From a checkpoint of a small audio embedding model.
Model: 22.8M parameters, log mel input.
Rows from block 7, named by matrix and row number. Rows with one number belong to one channel. Each number is 500 + 40 x the weight over its row's rms, rounded and kept within 0 to 999. All counts start at 0. Numbers have three digits each. After the name is the row's rms in percent of the matrix's.
# filt: filter width-5 conv, dilation 4 (model.blocks.7.filt.weight, 384x384x5), inputs 315-323, a 5 kernel for each
# gate: gate width-5 conv, dilation 4 (model.blocks.7.gate.weight, 384x384x5), inputs 315-323, a 5 kernel for each
filt.44 093:547499445497503493457561475490523467434557492559493457495462451526523449581480518506562484501490495496497544446495436517481498397488537
gate.44 095:536422528469449483527411396540601535509455546565508501523495510471569490487438530484539490501515508448505485522457515520495581477483491
filt.45 105:504553534522509524447477484530459497502485459534478422482489566481477510521551489497473508511622552542505415502469482506503514519503503
gate.45 105:499578466406461468523548509469551502459510436542537535538453588576466487493419507577495556453538467528546452525590447479478491488522534
filt.46 098:437500525490490490400455590485479532530461524596518487519510466495510539521526415502454471526477470470440515532566500476529465484492452
gate.46 100:555447483518547517426460467502501508564567545520498463533497486426577549495474440479461549488517522518500474491417495462495467557539448
filt.47 098:466547507500432524497399413566532497535498538490522467487491485510411532497543482539579443549491441565477462494551514490463514477549533
gate.47 098:502559416457554467555467485555540561475480510479457506452511544490517549428527503494507517499546494488506508533541543502517516499494542
filt.48 099:535443458445457508535491529530471540498461521513444591534485531551420538543560465506508578468518523538503449491464497536486559495548523
gate.48 101:477522509609539441589524526509532395476536458462495460551496509510407491467515474572549502530555384485436494487497578540484449547457555
filt.49 100:510488537527422455527491487516552494530432546567495539451453511516508454544564574475482479499494503487463437477572562544455525530556407
gate.49 097:464468473547527499457456559546448539551489482477497482564548526461530558451464516544566505417553530522424502547492480472450508477487492
filt.50 107:491423590537454490505442539440469493496566452498499451506472481506501520493445464549540513500527503521545521541482523513528522478454509
gate.50 107:512465465544513543480431537469521517477484476540462474470529507470529487545495480476505538487480497547494546506494581489483502485520540
filt.51 102:407502482533468480514492485487522464544476481478485462477568451557538415550516510504517529540504479539560522487596496520441493444486496
gate.51 102:482427591488466491520593405574563519495466452609528449526501511562421504493475461566518493452506481494513470515508571576493513472528538
filt.52 096:520493430491455535490496479555515563525555506489503520567497508479485508457478479551515465518521499501529503458535491463513469485479526
gate.52 096:474483469511502533491484473522508485512451470499445455445528523555457453507556516497474454473520475506507515535517533495519477484509534
filt.53 096:471492488463540513527420448506505521514523533495552491475465458497472563527504528499555569463610516507459453511502518509418501526528498
gate.53 097:503516451461507539445558451446498569501440559479498495455506485436520425485463465532516612512469494453509500487509463490556623544451455
filt.54 095:496476546474487457530508486454471529450545478503527512457487489571466533410560503461521447476421520596536502489465514536572438575494459
gate.54 096:635620505461506503538521522466483502448604484470538475508509483536467546463503524520504432509433461537453527505517532564449560484515498
filt.55 096:538536548457493538528512478545467459513448562495583499513544538461483491446505502533513520496555505434451532402470518510534447504465501
gate.55 096:509484528502577504501541528516530470495521480573439452494521443469465473587438530497453596474539501515465498476495514493474542524477454
filt.56 094:519481539539477499554481553462590503558521498531486507476500561445450558476524492490492515527531508468539447465546464460545547495454467
gate.56 092:484481532545513563479541472509522523397516504553463487469495478513578431490532571423509483554441482482492493498531449543522503531600562
filt.57 099:476506504450470518478442480501529466532505526453539537518469514550531571514552502438468564465501488501528452469532529577447473457540462
gate.57 100:487505471523492582462557459567500562550496466485473461532494555551447505447469490430472494486496534503515518490543494436532488489542472
filt.58 095:469559492579501481507507458486437508475554582458477463547529532407471511478452504492531522499485506511528455510558504550504480434580542
gate.58 095:579421413487497524485544534509494473525458580503556539549473564474505547468447459445437535526513524471508459517497506494413485503517498
filt.59 107:530467448470534523499520565543499489487483456492459477505525494488558553473521467471530504536519460482457491615491477492505457530499468
gate.59 102:492446513576542433546460533475549507501491543551539428535524531469563400526572479490466521527471525533456477516537520444442511510442500
filt.60 095:431550499514474463477454514566459435489498500492496434495539470511499594518514365596527534496550498484427445553479507516474516523531476
gate.60 097:464465580508549482488565510552517479550491477563518471498460435495543515526510566576584549542439489534434492468551504561558502547409515
filt.61 103:528497472509582483422507616533503550505427487531468572512525536450458529567526509501484502489526473493541537506554533557543539437477474
gate.61 101:514519461387423494472492531584468561535447485494531510530444447463543481437501527615508501495514455440500533528458490528508521467498500
filt.62 095:448492453501514476498538524488479513492526570547429533513499503482513448512591518499608495518492496455544445546496450566513490503485521
gate.62 096:573488518487488514471541526533517486509539429528491463445449479529481494519557530517488548475501472513551502477576525497522482497507522
filt.63 102:499474509545520496517501460468502511456596432540438533506515513532408493592465474588504536507527589496467498525484464545452468497584590
gate.63 103:482491478514492545489551511475564514500523582462520609521546562530560489498547458487486517553479467504518484515479478503566478420534492
filt.64 094:496507498479512477493544459579536508502505480550457482456547466485515525405466425551518558496498418489545462470492482540536518572480547
gate.64 098:440501528520527529512498487495440492557407472523462522516514535468547552485518496505536521522507466463445475549459492502459566505512509
filt.65 095:404548532478500495555574468479519544549458468578520533478458572479446489463491541516524524456548489461481511537468532455506430538494403
gate.65 097:467490512498540498496525535507492592538420479512467523512517494496483435447492434496530468490482490488455468507528509489537459480496443
filt.66 098:523483480550517482513518539506478522575496538483551534496477495517472530503536483523514513512432524548523516472511496464549494499490506
gate.66 101:456426514470468518466481492567523472522439521482500512552465513479477550508425514494492475491478438500449541542428539452492505442558477
filt.67 101:476485497580453470482558508506509494563498490509444464528519484509478537558448500600436448555485534493424498466447510448538527503536517
gate.67 101:505540491569451520525457498516503499571499570502465476511486485503543475582484523446443520489486567482562469486477561488494540478520543
filt.68 101:524479512503567475555528550540483459523504506510506496473454545449553474533537497456535591527469468535516519418515508508489496584502476
gate.68 100:565509459525500531477565540490552477476504550468431506486470449519581397470467485510491531452477499405478555547512513492469487433507466
filt.69 105:483489591473452501519511500493507524465462576462524521438491480550493496522537452518516448506526545487432518477512567528457587574425447
gate.69 102:467525501522492556542508484473479525482503453536529539535487502490556448447512390523519484567486500552505509517505473422501498451541546
filt.70 102:477556583467427472509488525503504512435449537482475529560523487539495468556450492517528496450517451594525565559518478469543482513513510
gate.70 104:504461485524481508532495470509436512416492580508492546474495464569493510495497477510489573460534503525531524495472560468537502609477519
filt.71 107:556525571515547510509495518474474563528451507528537471506509432577543473552464598498521472521503497440524444499597455529504507449518497
gate.71 106:478488567468502495545517500570422462492558499485501501418462497491478531494577540464483498539507435494493454463572598470491455503517514
filt.72 101:388503497565504454558506477508517463485466555439527441536545561437492520536463484514481480510471356475505463466497540495538467517539527
gate.72 101:527547496489485537499462536468431428506466473461559527516520565488498450492557494549537509452435490533486532583465548491536393539560546
filt.73 101:423399512545489525480465507552450456484511497477493534463526410488455505504468520544569508487484479463506439533501506546494491460486515
gate.73 104:461461453506528491496479479475512487472491447501553544507542499478576462492560506408469518585464454537461480553476475514529541518453480
filt.74 115:587500436498545476483455471512492531473457420539483417518473497494465527447529460453542525496489442522489518487490418590545458547507548
gate.74 111:501532452506456433600444519496487472514529461478551503503437543461514511483588496498474551459462447500550514530488473514477416535470447
filt.75 099:564534473438501436468406484504496427567525467534509443454541497584540444470497485532512506487437504540598502517496461504574486540499438
gate.75 101:470480506586551528570449522558540462504516473473526537471476491541464476499491470512540554559557475533555492426506503526476396489543527
filt.76 104:522441504455473487492558489542541515567538454568490474502470504510518524534495515541553496473521508506513471451431505581558551492489540
gate.76 105:528447486532534425482525491484494508458451480535563463455571509564532446527490470465566471491429493546504544492519546476469451457461495
filt.77 094:463563508493473483473501475472421513490521445504492515483557504473487474512504478535497452470480513504491467529497569457509475554539504
gate.77 098:470451498482425509468533557521457555518551479484538541465478464457525479527529452548478493535491481550508425516532512582508426490521456
filt.78 103:537509483504502502495496438510537560543578537518495493496517551560427460521570533547521395472500436559456534470458497431496500499460450
gate.78 099:554488477493567460486477523549547491451505545450508524423525545485554528427481491566466576475462485461539487445544482489501512503491471
filt.79 094:461585560477431503415518532512479520472546392501499528502461476582482518537529524558503439519491540480502510517539492488519519499489502
gate.79 096:578497498548480553557522559491511504512463566517520440578468464506541448495536528561524583477533468435546495535484542516520481436534546
filt.80 100:524466512439529525526494502473513589487506457522477469464569515508509510475507518552514488492485525463555512554533533466534517477468437
gate.80 099:515461479416508487503516539524521449559526552429495521469519456466510562496491548403514598533486501476461613532519538544525538538547529
filt.81 098:529423503564510544451548492491480511508511454530562514540455480565475520477517503537578408480509529498482483518576502525528512461524490
gate.81 096:468483461487601543495524518485514514490487478491500438485466516559436513457470513515463574539516474539470527537583540431517511502480521
filt.82 094:464485541463458516407506420466573496487516516544517499540510509501445498528547442568533468533500503511495493532434476546447497502486549
gate.82 090:460534458530441513630505488518479488595516499462532529490471531557531519522408529556546517512506479487510552505552493520522480531464548
filt.83 103:494480474460469506459466467457508530554469564533571480460494525519502453481473485472485551486504505485492467473491516482425517542547489
gate.83 104:489456485450498500495505506498531548425523505467494440514492447524463544480551472558494529461558439568464512491482450496383555509497464
filt.84 102:443509503504483521442497537497474507505563491509452582506508540526473550500480515461460530477418477513495516493593478490496502415491510
gate.84 102:529487566520496437519501529517500520511575495509471509541538516397570529465516590467436618470527538509476488512515503501472458550550517
filt.85 093:439546461413546530469507502435448507486467569508494431482524448512579519565461524504435481580463542474512501543429498458466605516498567
gate.85 097:558536516520492534531547428500457479467472471522556545410475407470500486575572503503524479499496504491531498503507527480543514542506523
filt.86 101:577484450506476519510514483517546504510465433461453496514443527483577488553481471562543477524505544440459506458476495487542456449491489
gate.86 103:431490478509528509487473507479484533433408542477500551549470542521496520439478585518488536558531526413491523476483459562453472533508520
filt.87 096:514531406521524491410430532473421509527513492510504511563539546440507520459530519447523508559531501460509492419478538491452507474525440
gate.87 097:471475553511561537500464456515587563506438509515449513475525554459421528498523572536497516483487523514507546515564480481467460491505436
filt.88 102:518485534473507481471475465506507516529493550565497475556461486494428438543508489537571503436433517543522511463472454504492480559562460
gate.88 099:460480486481536485509404490564507478502509505536477444525520495464565420529523563418512502502516454521474420463531545518517506588564510
filt.89 096:473514498551541515534510513427538503489460536378510468620486463460573497507527568487549621499435522523526497554515492533474537474399584
gate.89 100:610483483475484488464425526533474533552638503489419524470465450488484510522524558455473431557490539472518525511498489532511461577543427
filt.90 095:507557499473563512554487496598541389497499499580572510450497559451576599469396469442491564523474501517470502465516498465481455553510486
gate.90 096:481480505538503411543577520471457520481522532544492439416581522468526516614433514518488506533452533487434549501534599458500530490480458
filt.91 098:510516441523461474563498592508491496477549564506471450546528493462503459442542463493496444525524457436465445500460552517493508497568520
gate.91 103:499464448554582509440511526491492482472510510498505491527540450611522464535548514505530454433433562451534513520541536510524433560561494
filt.92 095:428498450538477500541575517481527428479542502489557537531463501524501563459607516535445504584558563475479464512517484459541523464534500
gate.92 097:481475470492513495545568462430604570456490496490465471530520465487505602491468539436539582453537486468474463485472523521529488486522503
filt.93 100:463528553529492462516515479566450473457494598554538441486510533377548551489496536483492468489463548599496510551499569440428498478551516
gate.93 097:523463509458425537555550496541513433482497500475539486541503460542488504529443490565528454553474510482478493556505466526488457467533460
filt.94 095:485524522562557535491477474508455475476525541495460427472493540502511497422557526499436438523528541485521464449542518475516459471509464
gate.94 094:438510488555455520492520448545450468484543491480545472603435565470445502518595508548389535499417578512441477537468505533509464507536487
filt.95 098:468507546496484567458497526510452555465444520437531528462541534496517447504532500551473489508616445520518484554476539486585479568491425
gate.95 099:525534523428577546541498485459481496425497546451524533520501581490479495451500438538474559502456471539483491439519552471544523433471468
filt.96 094:435511516401548566494463522522451542494477451485513500487468509523548516521538573515531445495572575541479453514486535452518497487510489
gate.96 097:567493551496440478513571544520483570441567482581496581448487472567450426472538496491565471439454439559529501551435457474486497517432573
filt.97 102:511470521521526531519486463496462442489468521515504424566555512552499475449485536450370482499523446527532509538469508430501526440551457
gate.97 101:440495442462555464501536475504503458448492492434473452443530482464536470443440506471493516492503536475485512479572467516568497466481467
filt.98 100:494584547491543433453526592562536496522493545493572500464546482475546528519488514474511450481536499406560484521496562522496458528489477
gate.98 093:501482491470479490450506502522500503452465584537432516478539504505561500497482422532546495461477464497483502536471520499444531526468510
filt.99 100:447512508479488472490417474492482504570593476515539505549545534494409526502496547562452527531487526458531519516505447453468495509494412
gate.99 100:450533510495490489469487460526472521543478511498512462524478462547459530533568529529509515495512431449531416527437488509529498448518528
filt.100 099:532469561589506545516549474456536571489519501497496487519402488418439497514512473528478543479438544515537545504495441495520460458492479
gate.100 101:518517539535477455474522464503547567457500487551466482504481483485481568450508487507486580509477427483482544478488446448493498517574546
filt.101 094:557505469503505495500437539493531487476486510498562502455580486498538473516416521497461470548522437515500479479538485479503493545523555
gate.101 096:478510513447441461516493541509478492481485516541554500518401477423515486511509466517507521505502467472447521477540480422485523602503515
filt.102 101:452466543507526457553521463550540441510552574447530526517543594447478502507486467436515493504454379504447467524453511434475485473478475
gate.102 097:463455491498482469527514427527542531441506487384499503480525516541521541505444554512458457526484508539480465541475486520535498465472467
filt.103 095:495459550477481500577593533511474551508512442570506514552516415501523593459537534498528505548522452427451484453520462510467448503476451
gate.103 095:435498552479479445462548539573518490460457537505487530444523441512482496465496584544483521564500458471511441498442511504516518504475552
filt.104 096:526474479555510469418457489455543514516528539455486494423441535544501529446529471532504500519472540501541489471459447456532543472563453
gate.104 095:502485492477523530466541467522488558497501493501496554515476532537497436441396542529470518493516485398484500462512497426447521560506454
filt.105 098:479508515458505507496501497498508550470550458560448505542529476489527492476478484543490518529523476503468496492524516492491468534442493
gate.105 095:400455519554546602600450456509497515459470491466463481508542499475528521552477510543493451503504437419506493516526523531494484513526552
filt.106 104:437493500425507533531579517542532519477489543465543477469539434581478487493536512519440478449453519461492540494572507489478505486440508
gate.106 102:502494492541499473580438472486520449503465513482419455506565540466529476483443547488431537524512460491534513530483456480507507508509487